From a checkpoint of a small self-supervised audio encoder (BEST-RQ).
Model: log mel input, activation gelu_tanh, layers 12.
Rows from block 9, named by matrix and row number. Rows with one number belong to one neuron. Each number is 128 + 24 x the weight over its row's rms, rounded and kept within 0 to 255. All counts start at 0. Numbers have three digits each. After the name is the row's rms in percent of the matrix's.
# fc1: first MLP up (model.blocks.9.ff1.fc1.weight, 480x160), inputs 0-159
# fc2: first MLP down (model.blocks.9.ff1.fc2.weight, 160x480, transposed), outputs 0-159
fc1.212 106:123134126122152090143162072113137101099084143152112138110170137129123130130129115153145140106151132093128093121126134138100155126144088097135175081132124087102162144108143162102082157143135156092144092083157144151117166160146155123183145159122144116087171142118097119143114115103124083159146116113081101110130133155106132105137131138125130139145127107173119145133096130126148097105168129146153100165170093139154133147157134136087126133138137146098156160092154101135112146139125118
fc2.212 105:165112132115125130131155148105102100096170102112129144151141150114145143119117121140151162134116128157113132116056137111136097122159143131191083155122125159134140146141149103097092131098100142127138132142080139120117149154129148145145148136120115094122082098109120152109088126090162135133190124129135178137088126164105165111133125108145137127142115118156091149102145131112128111099124131144134152118140130145097113132099169136147148098171095112173160121154118080101188111153141090
fc1.213 091:116138151089142137099147083128133121118084115110150121142156119153130142115117094121159143123168133144094103088115126139086162125152154104119133061118114134078156101145120146094098162104145152141141110128162128105130136139139136122197130174121157106128134160146125115127117102101154141158127143138122100101161149138097150149115114152108117134137151067126078121108127129110164112111136079143130121166120143181136158145135122141099127121106147132108129101113145124120125100114118035
fc2.213 109:144126105104092122153109101120115183168133122126145156121140109170102164155124141135107113109111128105173116171151111117146104077127153116113087133122095091122149117131120138130142123123097112125145102105143133108152135116150154087165136112141152077152070115146105117125086091126155138176149151092142122136095126179117160135104163103123114171127116150117143103118146143119164094108081083178139134138100094128136169095148155134131140162120118173138122141145145092120150125129109128
fc1.214 108:127129123103118093163115128095109104109113145145149104094145131155149146178123109126150159123134083151141094104158163149163151108139096108152144117153111090080123131141093153096104147167153145112112102098169122137164130141147100115143100148155174121090133132086112186137138152110143114118135125118101097122126148159075144090148114158135127142139119083141136139161114133126137135095179113160170116152129097122137105156160111151099131121131160141129135147110158108141090075099129108
fc2.214 089:147123146093124139111140136105118137091219147085149112123120140122101138148098143152154110105128159072134087111112104119161106115102110102140134159140048108137129135098087139091107091095112114089163096141128113104104142144121137129133153144140140061134128113109092133144124109141129134164125154116128160143106119172145153133145105153137097113124119138172145102148114160148140115124128119133138146120170096118165113105150173143086175133115150155117126152136138111117139133155122151
fc1.215 087:107146131102118145127114077091126134116126124139124114109166098133122141147140119129130153117129134161156126127125146121164137119098117115142136118115125099112142154111093183103091151153139114103116146105119128081133159154127088116152147165129171122126102196102121132143157111103134091121129099109090101115133136161117129050136121175120110132157139088126132155175088104144141102104152098158128117136114078135149152165147082161132175135138139089123094167135150119145121086108135107
fc2.215 114:112150116148135077123094108127128164094161142132144094106095118176144144174114110126155150147135120132126116088137167147144127099127099093159094114144072092113144136130109145086144166143134144131111132124136089114107123165125134108167142170163156126095164148128112145110128093113110097146145108108075101148110116129130144083143091151165107120169123127150137136129113135148133102100148078144141122122147085145154146128161131146088117134136145172125133156127163166140076136109163115
fc1.216 123:104152132096142111148129102115111107116100165155128097100161147131127154162132111129165129113144107152158099109152170139156135125133100085137143106148117091127127160126089140091094165135136154097118089091154103104146135179132114107156106173112162094113140159121116164131129140091148106146141094109085112137101142161114146121140086161149097124143125108159135174156116149154135104112154113161151134160161119147153118162151108145095145102133155115117133164087171123148098106123146089
fc2.216 067:123137149106153083109126149121147114105112134115168155129158107148136128131150138092113146129170098098100109111119173134141114144149103103160066105131131093075115179139106139160108153122144136091149137111121076140157157168156127143150119107096130079110151090152134133131152113087169125145129143145106127152112128145100186095139099179129132092155169106144092153148163168156112148155143143102114097107127121121148159124149115129108143102136131133107112108127143123151149145126171142
fc1.217 095:116158115087103130143163095107126154083088127138134095134183167150125150123074120115158163107152127132114109118169159130134098134126137110142147125121104129131177110136098099086095153133136174121093110137102084101142112154126158110171081135108120132114136117130122142118154153122139149131190112121115128118123117131127143130166090121161101147175117096122116145140115130153121103106149129140144110196139124157118108194163151149117117125129156130081115144133146114149124113084136095
fc2.217 102:151098136120141099139128164114135096197168135121172165119122111120130068166142141129121073120149140155138182117141087111144149115087135119131145125098124108110112130114117180135112154122124112128129165112084134135143091129156114157068135117111136095139119151142116162113142079081094137112104096114080136133174136122145127119129104135128135136130160162162132130120131134164113146126125154171095154106128091116122104103081120121153077126141112132142116147120091154154158116138145148
fc1.218 096:110152128102112155179124089092139144142087133138161088112146088095123174130122091090178144121139108124152142123142136142111162119128162084145167114137095126084136097134077138113127138158147156118147088097125106126145098138141098140146100138118163113073131132136116144121143134107133099116115137127101095123116125161097144136118096139151144120147139111172105150154118134145125124096126114141144098129162093174154131176151110140079163106171143128126155195120121129130116090122152108
fc2.218 105:093166111165154128141113119132177137146160185133096115109150139123121127149081166123142145112155073136155127135118179144148135101122121100120118115111123126121156109146158108163092118130120128116148132119145128096103157122128121106122163119099138086107116096134111132104165139106122112142108110089125114150118146103119096116126138185116100092183141163147129132143148112127125083087178166123145137096176100131065140114115136134121140098171145151164139119176153130128109117159148116
fc1.219 101:086153131088134093121166094124106107123119148149114094119152122141126157145133094114150120123135104157133118096151167130160123118140113111121151093134113111139113138134108145102081192131117146116115113085126106111137137160129127102165098174134182118135144146137132161134136156095141107144153102106128086141095140170128152108151109176150127118134143129133135175157099143150136111094160089138153124156154081155148121151183117153123158101138120143123116141095164120172096099093149085
fc2.219 085:137128151151125096121101135117171118112157147120114097106107113150122126141102171113100148139149116116143140116151151122139134109141125076189121112147087120108108152144106115114140149157135096152121126103140085095128188149148112097122111134180148132081132157171135088126143126101128129116105131140114149130077167073132118131184071160115153134139129152129137116118110142137131110096139090100131124096144069160123167155118127091101146109114143136133103118166134134141088118110174141
fc1.220 091:116169052137172133146132123109156116078121147150135105106157136122149142124150127123160102085139130144121120177149162133125135115118109098163124126101156133085130141195101146117118133159121152139144143152149128112163164130166140125143111136127151137116126101103130115115102164130146088130140163100123098143079151134061086122093100095102100117115158088142101134087138112100137127096124134146138142135119149118113121190130135112092137110082112098145137115137166119124120089130115138
fc2.220 113:126100142079120149184155155152139135110163091122132166143077148103135126114171087112092134119100141150103112152160128139128123122104148124152134129100154119107114163147154161127111141132129150179159105137133062117116129107145145124128107130117135108146107159173159119148113122097152121114132192140158119135166138129102082128098142140092132127096120107153113135118165151101154109129130133073144140095111112107080135114102114126154118121142161114140162080148143169091112142096145111